config.yaml
arch: "transformer"
model: "CTC audio transcriber"
dataset: "Morse code for random letters and digits, with fading, noise and interfering tones"
train_examples: 26041
gain_aug_db: 6
input: "waveform_16khz"
tokenizer: "char"
vocab_size: 41
norm: "layernorm"
norm_position: "sandwich"
hidden_act: "gelu"
mlp_ratio: 6
head_dim: 16
fused_qkv: false
bias: "none"
qk_norm: false
parallel_block: false
inner_norm: false
moe: "expert_choice"
num_experts: 4
moe_every: 2
expert_mlp_ratio: 1
experts_per_token: 2
shared_expert: true
wave_strides: [5, 2, 2, 2, 2, 2]
subsampling: 2
layers: 14
width: 160
positions: "sincos"
optimizer: "soap"
beta2: 0.95
learning_rate: 0.002
beta1: 0.95
shampoo_beta: 0.95
eps: 1e-08
precondition_frequency: 50
max_precond_dim: 1024
one_sided: true
adamw_lr_other_params: 0.0021
ema_decay: 0.999
max_steps: 6900
batch_size: 128
epochs: 33.9
lr_schedule: "linear"
final_lr_fraction: 0
warmup_steps: 1380
weight_decay: 0.1
adamw_weight_decay_other_params: 0
Rows from block 8 of a small CTC audio transcriber, named by matrix and row number. Rows with one number belong to one neuron. Each number is 500 + 50 x the weight over its row's rms, rounded and kept within 0 to 999. All counts start at 0. Numbers have three digits each.
Before each neuron's rows are labels from the 100 clips, of 14976, where the neuron reaches its highest value: "peak on" is the class under the peak. Only what is clearly more common there than usual is listed. The data: Morse code for random letters and digits, with fading, noise and interfering tones. In brackets: how many of the 100.
# fc1: MLP up (model.blocks.8.mlp.fc1.weight, 960x160), inputs 54-107
# fc2: MLP down (model.blocks.8.mlp.fc2.weight, 160x960, transposed), outputs 54-107

peak on: the character "7" (85)
fc1.279:541431461442491463559554399576508573456570529435489576456518439408540443449407490402479572470508429483579526504479446497530549472586489476433506469541460514576485
fc2.279:556565502502616485425523456375464384487485491583516516488623510516499421451520473498524421454470455557438470441518478529491527487409385592557537481493440422446484

peak on: the character "4" (41)
fc1.12:539529516525488427407528547549486463536547602505591487470513497485548507479460460465466531442494512410415571478416544554447603479557475537504479460519442519550527
fc2.12:536479477466576482403528452491477483389509485555486545467480460531434521384472429528466451518546458659490440479566452426465431468451465430411586470529462520451522

peak on: the character "v" (36); the character "3" (32)
fc1.424:539422501530540362562487534526529474536450506451507549489477476495419517524547551461516525419522566513470532375543486566452484551530556506570611460477499545527477
fc2.424:457495509554541456489501480507497582506539535544536490455566478594480492431571454480512553556578427481479549592481613474429530454418597500467470491551547478479539

peak on: the character "l" (52)
fc1.202:532460465466494520555544540423469499522493572433474633470463382466457522529476540519503450499526523481505431437536436460555551446566563479497541469488468428505440
fc2.202:555500547504553462455464439419473467451562416588511474543520620534499417452570472448419451517535506500532458501509463577453448594521339573414443460516487495555493

peak on: the character "0" (44); the character "1" (36)
fc1.20:476470517455452502489501521524584615518577586555528473410463485432487479548431488496454426473497585449489481435462427518495599482556510519437554512545562533557442
fc2.20:516557477513590540431510421437448454507484505626470443530452459493443574425540489535510543526504514454391507532455489484494440467495447487555504500515408481473428

peak on: the character "8" (43)
fc1.536:503418418467491404561559454525521552500527502517448516402522486486427402539478533354475519469589530477551524477481395569499533426553487427492461511487528462561463
fc2.536:580596545581541568411456457480510386499550496586583503515582534487496491467525509591539522488487494506466537441453444461482558558466460557481592511508465422541473

peak on: the character "3" (50); the character "y" (48)
fc1.315:595438521512547501522470391468468553466487512444463430524507548548480476468547424572401513418469465481462549619441561485471521478406547490456567460508555511422533
fc2.315:461537412440548422405428579504530487558577430551549378439461536506513463422483469464540553510542490464590555539505466520536526467596591522478514501568520523503473

peak on: the character "c" (89)
fc1.353:403455478459569536486476469495479497496588569418524472511477500601448479470599477627449518477477512477499488569503495456510517486438462503487414482489513428501551
fc2.353:565479521450428516545454429465493483417489481528483416479489591461521456512407485421501464512465441463597511552520437421510493505579461548478473535479499480523468

peak on: the character "a" (42)
fc1.418:494580490471521541411526538569599435529522570520598522530491534555586507566524462509543397549469429479449579547491533448431504459470431566462492548492430555540480
fc2.418:580529524509578471431557481445429452432521457483457506458470444506477585525433518422415517440540478619546437426536488513422509497469448424446549418503452522477570

peak on: the character "5" (47)
fc1.77:511539563432450400520537486509527593434497509519467536535508580511508485458448541514505493574607552567516417503474558499557491474492458488485463507504552510526478
fc2.77:458494478497572517562436536514507406523480564516439477497460521486549517495547512485473503467419555494418462525539415508597552530426482590596505483488447437439583

peak on: the character "j" (46); the character "1" (27)
fc1.237:570451501413521422530506379490480543503559485543524534477452479476526492439519554519492491463481493513559543564422452472492560429467492478471513479547513504552537
fc2.237:509556558493591436434513482399460404500520450537492520458559526494518460526464544447535480488497509455466532407585456496601495529573426503554512473502479486495375

peak on: the character "c" (35); the character "8" (30)
fc1.757:554486510472382355516433489483511550506574493489530504486485486486514443447509452459520483408456539451521639542447485528510535412465463429462460526517462487591519
fc2.757:528535541426581497450434449426553400443502442546513502456499541534526525523467485485458493495498473462501500429544433527488536575495500555492584461472524429480484

peak on: the character "4" (55)
fc1.686:595525544569510556483524477489454495547559485488552463436543533410525421417491419511452421477503495559446459483379423491519492478466619555506513479526572565463556
fc2.686:383457485406563567495467505508514520506432547459414497477526559542414550549443592486496493521498487490521512590586369587488461467473588408426461541490425490488531

peak on: the character "j" (35); the character "o" (28)
fc1.628:568477542400588388483521465447527563502505460498568465480495492478449512563471428471518428512480418504505515521414443461479596447508478502482482397490584548511515
fc2.628:502537533506542522477479407425458407464517478573554422486508482575529498510455539475491550427519518457493533448478521498513514546442460517495564566552459476450424

peak on: the character "p" (65)
fc1.481:508488500430475415531543549482475513549504511458491491407551419478458356499568524451570487505473529435592504537408509465453595437570512459501515515443484431556538
fc2.481:568519590561536533490452395449442409520601482587571480529522557485487546421469439508441429468498491468462463394603403528537500519478408530435553497471535473573461

peak on: the character "4" (25)
fc1.641:536471555508534466464483543481495616536545476454511493500562530454449451519461532441482485556429527583511551460477477463550473484476443503444469516585470435449484
fc2.641:538511553569439496516486555532549453530465474485484429459429590559488550576529536507495501507555510448419492496569474553507525508443613577462583551515509542429547

peak on: the character "w" (27)
fc1.34:509443504393521441534534533492493546497508388508451494473554532544469469554528508441495462454499478555629485553450483513465475467491481519466433495529538492506536
fc2.34:540539542584501506511456374481543363537507477557622416477466524518547503483424539480507509487490512410465520467519472438569608566536460476527575456535511429511436

peak on: the character "1" (47); the character "j" (44)
fc1.109:604453515446559440526460407496505592498552410475540448481564479539470510510530469472465413507511474453557457535465470482485553458505448488446457437522554530510504
fc2.109:466548498427510542442466454473488382475445502574573413505483529543494493552390548500531518428527493402431529463520466488560519522485540545519623456533482496450419

peak on: the character "w" (28)
fc1.576:510535521447634496450521487434483533532577489496604464476525497559503496533485530523521361520534524512470487492481499449468385485483442535507465407439566543542497
fc2.576:549464515492453477503555508535401520508443501515431457533531546486533561539400497508479558443409396532457499430484573530565527527529417457491550543576437507408509

peak on: the character "3" (45); the character "2" (41)
fc1.222:625484443453535404472487468513471508471493346577496482426514549532480559517456473556398484429525458508460461438461503485452455471482480477554496463517590556622503
fc2.222:473536527468529536436533522473561411528491595538418507533545497510551452471451508458508514494530511440451573566517524468533521489587496511468532480501478520499412

peak on: the character "1" (56)
fc1.35:458524448410593444500448433481544577532656521484552506487475561507531528550516549473506477435527556381502493595382432485525550545505416415475495483468498460520570
fc2.35:597552482504561487416523414452398422506439474537497528460439415490476487467497440553527490465428506485413460518559443504451527456490461567540571562512481549424367

peak on: the character "f" (39)
fc1.760:526524513377479400568514462458527505505557441454477515459449579486560578588429522509686463482465568384533534544485457468505443487469514507522537547436423527511459
fc2.760:490439490600482517470516506434545525492388487446458580546566517492466464542586451547461467545470546546457471469529506533492529531461438551458461535600453508492545

peak on: the character "7" (41); the character "8" (25)
fc1.753:500445512424544418479489558550520509467576383555511504383456590544496494495493509419484498473547440499620478373423435505437406443559525485549558480555500551569494
fc2.753:557482434509536535432446454541413443532528539528448500580596449468528537491507531517537497486527485480405514461444552516549519581430429543447428552385495447521453

peak on: the character "6" (36)
fc1.401:541509554489500450465466474450539576460572534440415553465500550441517415531539502472457501485549515529522488488499552476538515483503538536462420548503484467471470
fc2.401:404532533507546620585469512526510527458418555529460481451478531506483581475457500502530481495464482494481520476447466565487480547392531464527513525486471452413626

peak on: the character "6" (29)
fc1.117:519454555530461460552567512493512557490613575438541492479529428511457477508478493516496456526573567467516461567423551569456632506529498549526487533484518453504590
fc2.117:492579593492564590441373469465466520473531508580492414464402646468433595527474504467445514525554486511531545426520470439525465535497488497439511535459496482496516

peak on: the character "2" (30); the character "1" (28)
fc1.613:484483447449445480538475363501508599532503524478502575449496510515487427433561427467466388478448490452516532532476502528452479473518476491528484469516468411567527
fc2.613:587511559499646456483458482437491408474543413533553496437439535504553547510474520490506533472504483383433529415622464436565514526513460534499518444515534521487426

peak on: the character "y" (28)
fc1.718:521456434415450447428491526457596550453502487460517437422427564503520504537509455432456487506475451505587478457478394492472477512538439445500431539544557493536457
fc2.718:504475439586494489472475444575472440462483445583480504582540475491501507459454592539500564449492560499472587489415493414510559489487557505469528561442412471578499

peak on: the character "g" (34)
fc1.648:506472388471626444571507536426493458475629494595559419485469586497521558464550451591477503498471540428529538506444527489404448462509486458539470516569421564465523
fc2.648:481428515444546464468462446565364548396446527459505510439459504478450460606556581425567473473519508502426524530468527428570535591473509540462487516465493426501547

peak on: the character "0" (30); the character "1" (25)
fc1.388:636406497432577425492470512434498528526547464516536499512520504506507459504498458490467480456460479479509554496447550507456531430477446510458528458546543430487573
fc2.388:420584507502485481450477412447493414452526453533580448452522541543476485526432571451515538501510466427465548470544467455534560576514573517477583494513479512397392

peak on: the character "8" (42)
fc1.440:558469482451521483498547458566498505504546511503507433502531466542455452511491474452508400527449510426538550520515492493503505490471422503517499529479478474542580
fc2.440:574581547496502518423434430405514390503535477513586408490525480500518499454396436504535507498491456486431469389590378539480555541485440593507528478473488482433439

peak on: the character "1" (31)
fc1.736:564517405439475535534483447470548487579506538436549530493439492620599442399499565451425493582483494430496481540497491441536504500549574537467523511431532564516513
fc2.736:477455500456543444387513549469420522403429510535456456500546475461439518559463503549600570451485505546397409518611410514508456554516420551516502484523520548480446

peak on: the character "8" (71); the character "9" (28)
fc1.445:544394534521487412542503462516509566517516563505524514513498442472436434487434508442435469440474552477508570595460518543423539409504492548523473515474528393521520
fc2.445:561609523531589551492442554498533472507561519634554508416495551463507510432531453529552538591564433505570436364474473441495538583516457505402576511522455487528489

peak on: the character "u" (41); the character "a" (27)
fc1.464:525561463491532447476535422517473530469408514482482442516491417518475525457528405536438461508510359484527527562539531480400525475495510462447524449452507542436515
fc2.464:483439540466521494433446510483516514490538494531408433424490572494423585610410518466569604507533552535514442538530481585478524433477428447512522453470479545550514

peak on: the character "p" (31)
fc1.335:502480531392506470581579514540476574489499489471446466478550412470484426595498462454518445510434538455603543486508499463445525468543413526498541458490552418566533
fc2.335:542556553570511505457478410404528354567501457577628445505504513565526484449434503478511571472507450509470498438551446464508546514549487514532539485526494502452438

peak on: the character "s" (74)
fc1.395:458482415522474504508583480416462475538411607489488491561455415604465519483498514471518526489492385544547499385537528465422550438544471513516523502510477420431498
fc2.395:549443462460581483491452466496523500516622496540508531482478620440473505469390502435452515509580516553421483460426502432478478531530413536447476425465437618566520

peak on: the character "t" (26); the character "n" (25)
fc1.498:516417404478502428465516558531514469436518535455461385464529491505462553495509441527396440534546471460586528534466464523369477435506548509515408526544522487549581
fc2.498:568531548503579526514422459503526431472584484599574487432470543431476411480446492468531478452534446592510451443467443446490611579591445556458514480444467511485443

peak on: the character "l" (44)
fc1.399:526550464440481522525555518537426513514430494515412548425413424465510455580385418482582578571575434478474543468494478516571557503599505432561523532542452484526493
fc2.399:611493546525506489449554476424565516536635447540508503566563515447506445391575494523389507499501437536520478477481558470408492429546405518401549492500540513622434

peak on: the character "l" (88)
fc1.568:555517517444574528533478518498414536544546481408450487454484424562485482528533442525562456488440550451520504521520492470484481496456497498502547515379435451450410
fc2.568:526510580543421501517564433397510382541484472494554507561525550455471465512450461476496438453489481577509430420519457516571541524506361523491385494563473513515559

peak on: the character "y" (30)
fc1.330:486488516543448539508453526517512461507531570611509553505534460459482483446478453458437572511520436535506479445526515434468429409585516505510458364606468579486464
fc2.330:542521474438527475489503495566544639571508516559549518542478530534485427499487458598471481560492523549437539527459433623511498483471632504463449539499461492512487

peak on: the character "b" (27)
fc1.115:525444438418499471492462448519584559487519450458481410474559546519467588443442451443453470505501472534502458571499427502482422425536558548430492536563484480508480
fc2.115:494570552494610519512497536500462442438492523558495468387389571452455498481561497526557565380510489508506498422519514433464586595392489543487500532479449423505427

peak on: the character "f" (83)
fc1.141:521478426548510377558531509522503419489433512469474543482489459543515419563514528485529545454483508453522536460498479489451563410567439450470621525604524512546451
fc2.141:542539587513467571551484488508496542501496509563571469448532627499400563378441498500440529566560492509434516495548450552521553486455481467439499418465485474519522

peak on: the character "6" (45)
fc1.741:497488474465571402507503508504472545556520498493534505519464560565474434529508532503503424497606539446547459482475524541467496459397469531347442547548456469471553
fc2.741:479533512464487566546467460462531467446444463531422353458474518477476514507576539509508507498365535482484577565447435461514556513473529558574606409466517422398541

peak on: gap (97)
fc1.720:455542464481465565531475556444490562466542465466547490514514483445462441480559513442580532493430578446554460539573502445488523491558529419465501554503492548478463
fc2.720:626372593615521428448487487469503517631583453534523465567490554518512405476484400457375483548494498486457489443444514448427556452536430524502557488488453515564520

peak on: the character "3" (43)
fc1.158:513505539577472463527490461587510478513454544455516560490408536502508491424435527464482460515481578513493522429502562504488531520408490515448539504555557533472505
fc2.158:435438451539627487459517479374517514457588477496459436501590486551468455502467497502494566500577437477477583586509495469512475440498590515484524416411526486465500

peak on: the character "9" (41); the character "8" (31)
fc1.304:514544464445484427492521544429519554465496537560582532479353560556561448529456549477533533499549531483511477416510415534470521516519522459536534510451525613561491
fc2.304:531366442484469496526456466591517424566547496504437404536499479544508475367494494497510567490447460465443522651476517492509544552383477569506452552500503476469537

peak on: the character "4" (71)
fc1.298:561520555458589516524438551451526555514502447519476468537490527433505429474488458512487445442501489534463428554406389497549487564467483558483435533500607537421432
fc2.298:429520524518534573494535408521504424474446560504524433483443481541484508517448557524511489495451515464526494436483558560520508489474518431503405475540463440505613

peak on: the character "4" (53)
fc1.698:539494485541506528526465489458511509483569607486501448538441551522485411518394467531455410475571536537510435471457481547549528474379510527396456474545595487496531
fc2.698:417555542526546587488433473587557489514500478517463439470458509493521514490521519516489506523457528450499616547441462542499458479535589503526509527461408458404528

peak on: gap (100)
fc1.11:488566473462613477442550484546529462504549517534560383435466519520454630620440519465507435540503521457438454498544471506466432402542423504445382480547538433562538
fc2.11:572518502593484434450504470519453497519536458510487648437550425424488479467433442508434479435504459614530489445459477498421514477454397510458503561490367531489419

peak on: the character "q" (37); the character "x" (26)
fc1.470:443470509435490432524501402447553619453589469480551515531462514470518557352530544472438500500491491554522544514406460561512556400502499518510549474514465535533530
fc2.470:495513603485520544526491483418456396457482478596484509453535587483472463511507468499457441514527529500484489490596531358564518551489461465471503474514529439523420

peak on: the character "v" (29)
fc1.474:516472597569487470504462512488478572489463457383501557544516533458516498521378515521424472438550608507519549506456423537476550537478482532511439619579529494447484
fc2.474:531484490556583500535455471474458464465536523552473397474431578452425490569464642508543488639510413494550520532469556433513459557454465487502484464494478476519523

peak on: the character "2" (43)
fc1.339:490453527447543457522468550496440585498505385434475429521561534476454483422495488485506498458492509449506545547394455528496411528486554549513470465569568537503558
fc2.339:574539485526492535531472460424592386528502530600554475445490574520534547541485498521498575580548453538470427481509537503552641539539504509453567413518508510490441

peak on: the character "t" (77)
fc1.623:502548511523568451349546474477594466488522438577519446452472562573509539574520555431526494557505431590417537493470494427459469470467419506511430561507494551561426
fc2.623:501416449517537491489560553548414516547492497500431533566469445443491488516472506500441488343491555525474498517442499472476449589523470507543492549442408472436464

peak on: the character "8" (44); the character "9" (32)
fc1.343:589498389464524408434521543452602550463570446457445500563445640527468445472483521466439500521467500452560451458387431499566581559461446480438429497602562468468464
fc2.343:464486475576491630485453465566469421448562530526574488527530480486545555508544584528503443500586512501463526584465480498523520473427493551492467492457396495522516

peak on: the character "1" (42); the character "0" (41)
fc1.679:508538456456539439459538424524585484500478483485481455523513534484473542479486535471442467440496501511476460484426404454568553490421486527370511534490456515433508
fc2.679:474525533529508610463446527557522435413535487522613458417497408513506522543480485592567467500563538501413520537575489540557545496508496565558521477468448512385434

peak on: the character "w" (37)
fc1.557:434517554485503549537528447602473536536515513424571492416561485550556469516495429503532382469409529517527473520498482452470530508441463504457522505483511510520466
fc2.557:558465523540501483438535515394497435473532422552460462573516545544470507599472517473444544514576449434506533474604510471498510488535459427463481448580449469506463

peak on: the character "7" (56)
fc1.156:471553455475515458488523462629508538525517530413485462459496476537474574450489488395482484554481480491502492544517481521610489495542518501443528550496515452511432
fc2.156:625568533493519541400487457438557460511532533561539482502486471507473473481488447543534435451493530496463518419572439520445555545395458613549512509475418509428453

peak on: the character "x" (55)
fc1.352:562426549518506444557484499460427525467515520491507520487527537513497481465523478469507454442480529561484505521448530541493436508569563511579538476516564566538520
fc2.352:458503475595510490539422489526575511500540474544477512510524570414486455498483541467470545591555469477552504446548444545533552518462630498363498505546541461484507

peak on: the character "z" (30)
fc1.730:485435496460431541569587484550519500432455580517455426461530479503487577515401456469534469561455542507594420487455472575479541472577424491497499445517543460501475
fc2.730:552606519464543461468427502478537489588638490551540458595481493505454367369552490533467521474529426534512512526532511450489555561498462578540489510487523454574426

peak on: the character "l" (45)
fc1.537:515531507438428503481549469442513406453480534489462484481508452454507613542467501521474485526448520561477403448482550511543463375525527481446544428538475489521434
fc2.537:475502566463581512545581524510480503516546454595517564574499520517418362471531477471514508511618444522512461485575411544495470567556447501464449513526463532485555

peak on: the character "j" (27)
fc1.314:482520547461436510496534485513523522498523549556464561499426480480475448579494506412457460388506491525555516471479458478493574425535531414465516532524555484538441
fc2.314:554469494545595515451527434482436482549447497488465560475533510462601564487522561510561603477470519476468542489527511567445426523549393530527484548442455485567443

peak on: the character "w" (30); the character "j" (28)
fc1.749:543454492358532422548516472494490522484544392446508442499542525541479470569525455457459472495476449451593487544461496459496536434444419480487472443564544393525519
fc2.749:547531517527524481389480370456528365532518457582617421504479452544534475438410535469505496463508481470445538437560480445532543510607478484495570498525498456478433

peak on: the character "q" (41)
fc1.745:492582523493485448553542395626529500534440483540539533366482523558491515667476442472502450472499404497506427506536427557468507508621489576559492566438483494490549
fc2.745:532541564530524572455526561460532506483495522443498532578452405468507512481428500475478529474503533525473603511465519399433505451479480441532514474524504485571376

peak on: the character "o" (32); the character "j" (26)
fc1.522:617447449398534406428502481483504504455624436504514427469484536545484508533559493486494411373615511545503520480442466476393541487411531443449459498534575553532513
fc2.522:472442463524526532404483509530448465446470526509413422519559522512566492483508494474523574545435491476478545561433539516599499493526516608588569505468406410475413

peak on: the character "9" (62)
fc1.284:502496485450558413454421508554431541531471486502570448476490543520578483552495458480464488484517561506553418423461424458527581479448492501405439503524531468581515
fc2.284:575531479473462541468442432501550324471605464559543467532551475528511441484370550490486442436468505413462495522513457533508532548498496532521576492458500468452399

peak on: the character "3" (34); the character "2" (26)
fc1.267:567485412486494423510455556417565486520539600484501528491424578566533497425495538440403488555518459498469516450484453518544536506407522469451548498520507561507464
fc2.267:487413494510527419433434495556531447497529479558488472477552394565485461492514443537636571489540442545440484602475457546467526505560533585516497475438530454444491

peak on: the character "3" (44)
fc1.305:461477499519607532492436415488504499498591582462590565463495498578483540436489506527458513505432448530413477381499482523500493503495516536460490403545521612510486
fc2.305:548495482481582426431431465442464486548513481544498465541497449486498464488459490364572448502519372548508481521525469559531481533577573540518540490466448418422577

peak on: the character "i" (36)
fc1.469:532472466543484488486514398503442484479484459370510523519500480588518604517599481519453445532479511521475458489423488499556535490574510499537489466501529512476513
fc2.469:477489585443580503593492429494531501444547568548516496469468603462406444546365559464496471521547501533484518533564447469556489534505404564484444473523438527450495

peak on: the character "w" (33)
fc1.573:508451495360534424518481467449475537493509462493531439471558520531491481531526487486496498486402490497563522508504482458452565436461457511490466481546553499539495
fc2.573:493551492513506476463449398456509365488556445574530461520451525531489486513427570492513532488592460405483528465541464508509535527543503482456564513567476466460419

peak on: the character "g" (32)
fc1.617:468409429447458424566505529503487557461392567477527465507473441441466463516437474421575511443543545494564513545529471537450496460589435398471602540510500444586455
fc2.617:636601569539455443414492477510517430484663531591536471545529524504543423371518436557431568559542443484492499469492497505455531502509506515399537483503485469549458

peak on: gap (83)
fc1.168:537449540420416461691441488498437510527461503517387454447483500529485474526452405498503572512449519493593503561556460478500484427520480458453505547502524424446527
fc2.168:519509526559432497389428545541651452535569442546609460491517580494481411463469544510454467593493517550509561475500548454467564556565545568500586546503466503597528

peak on: the character "4" (67)
fc1.94:558562534432499442515488558423457513532542516489509520514422506500577490444447461464543419442512467481465377537456464509514451470418464561480357450515518572502442
fc2.94:385482501492541546446515431504453439426425519453450463508524470476536528521489596546473509454571513470490585484469632523522484489520573483525451449500516442508565

peak on: the character "w" (32)
fc1.103:540514538390479434446559444536480511429589413445489436474552557479508524528544451418512464506490531477539488540470520522469474561445418504442410481550517472556552
fc2.103:544484476551530481436380477404494428576477434574524427508481469560570497496419509475505490441518504471510529471516454480539578512520489485531582465541501503475389

peak on: gap (60)
fc1.329:483459509487645376436517509477534484536591521516529478515510521519491557499484483513476439492516478509522451447530584444510382541450526496441474407582495528476454
fc2.329:472455453509477485418386556503398485549491447531451447518445494532544397495475535447520493460574448452478588485452501564531484530512558535512485513441529474477477

peak on: the character "x" (51); the character "6" (33)
fc1.545:570473547413445432477452536408527563470424483467506530535522515472552430507490493431566549490431524530508604509473568518441559481566427531569554481497518530478525
fc2.545:481555529604455499533425483589510518525528469535471443451445618468458543467490504538484619551552499442425467453526493493548550515393604480389448604579470397484455

peak on: the character "2" (64)
fc1.765:530520484469505474484499491474443490508520510519590505530453604567544411457458533478404504531500476443412479479500499474468532466563576491498543449554567643609541
fc2.765:462443372473541515462493539530500524544508526573440448495534463512439477395418499475548574489476417572500464577462479573611465473539598578464509493541520474397459

peak on: the character "m" (32)
fc1.643:557509503525576416532537427551523485595488423461525445542553581550535535547392440512496476582492538503482503582517527563546411541523456504520437452442539570549426
fc2.643:478478480448536503441564574497500444473478518476536585483499340451466455482529439465443518387539499514518559515576489464522545505507521448540479514576528515459431

peak on: the character "p" (27)
fc1.652:499425433434476464493517482507512548569620434457544520506501531497452516525543461425515464476587475440551469549460506562461562522501434504478483507498481483584513
fc2.652:559510495536619502382443382392407421479555467596520480448474496447485439504467539513520457458446516465494533441479447441548501513445419524488516481503507455460466

peak on: the character "2" (89)
fc1.478:569506518450535480550445435458469540471571519578517490506541543458497454515428459422534440474542593567508443470461459439429481493478454539467469405532538556500469
fc2.478:472489541496585491426501429489457448469395495498461459528397406483587491521444612562535470460499416410456526525484602577581456551477495517554503483487459487477475

peak on: the character "o" (41)
fc1.44:595441457401532433451468478470480546447515362502499464470507542479482506566503447539523437489456479474605533550447466520481512462481470439510458525516558509551508
fc2.44:511521471552486486463494405505541372526522433529559453502508513582538455438444536427508528482541527478473534481519475442515561506539520482474548485565502426517416

peak on: gap (84)
fc1.1:419492536427547609570510489560468553477484437467492520419479336554515451479568518526550428392458447492551457476551529509523581446465417511458397570458527498441520
fc2.1:591488600507459543505544479419523434564518501459491446626483559441437496496382451398513506584553528539451449442497452443583486542481495547560550502483416482473509

peak on: the character "w" (38); the character "j" (34)
fc1.229:563463498442546481463479502399503596530521465527559440423528524482494412592536555463571503470488491466566568535422510511455543505493439467459457528527525504546485
fc2.229:523544512545521478440549412451440394509524428545491497517473493527560526462464477488515517420454499404474537467491490449546512485540419511519618491538481476518399

peak on: the character "0" (25)
fc1.417:539398526405579487546441495440511533498529461601515468366529514493404485502539466493501472436608503506520549523416487482365490384491526445481503454574564465504485
fc2.417:516598551484522494476472459505415479485521457560484359460503573523506488552485530482533519516460474445497563494452531484483598534547530566489619539454540473516471

peak on: the character "d" (48)
fc1.255:511374514534477520541447496461476573572530504480525535445455522496394486406495432469455474508445564455580569501462442573435479491569510524555480513518516462584495
fc2.255:566575508560544441442501478483453497474579470578468527480520553499495466451501523553449514490554412525485469464433513454549567553481507469373527500508526457592412

peak on: the character "u" (44)
fc1.701:525548514429566475410536498458570497556517458503475458462594569597456545489482484477480453536542449529511554597467562399499534500434407434463446486518489549532525
fc2.701:484424468569476478458462525490402583456482402478478465509418532481485511573478487492487500434520514442565523403510511576481437496524537524475499530546541516428474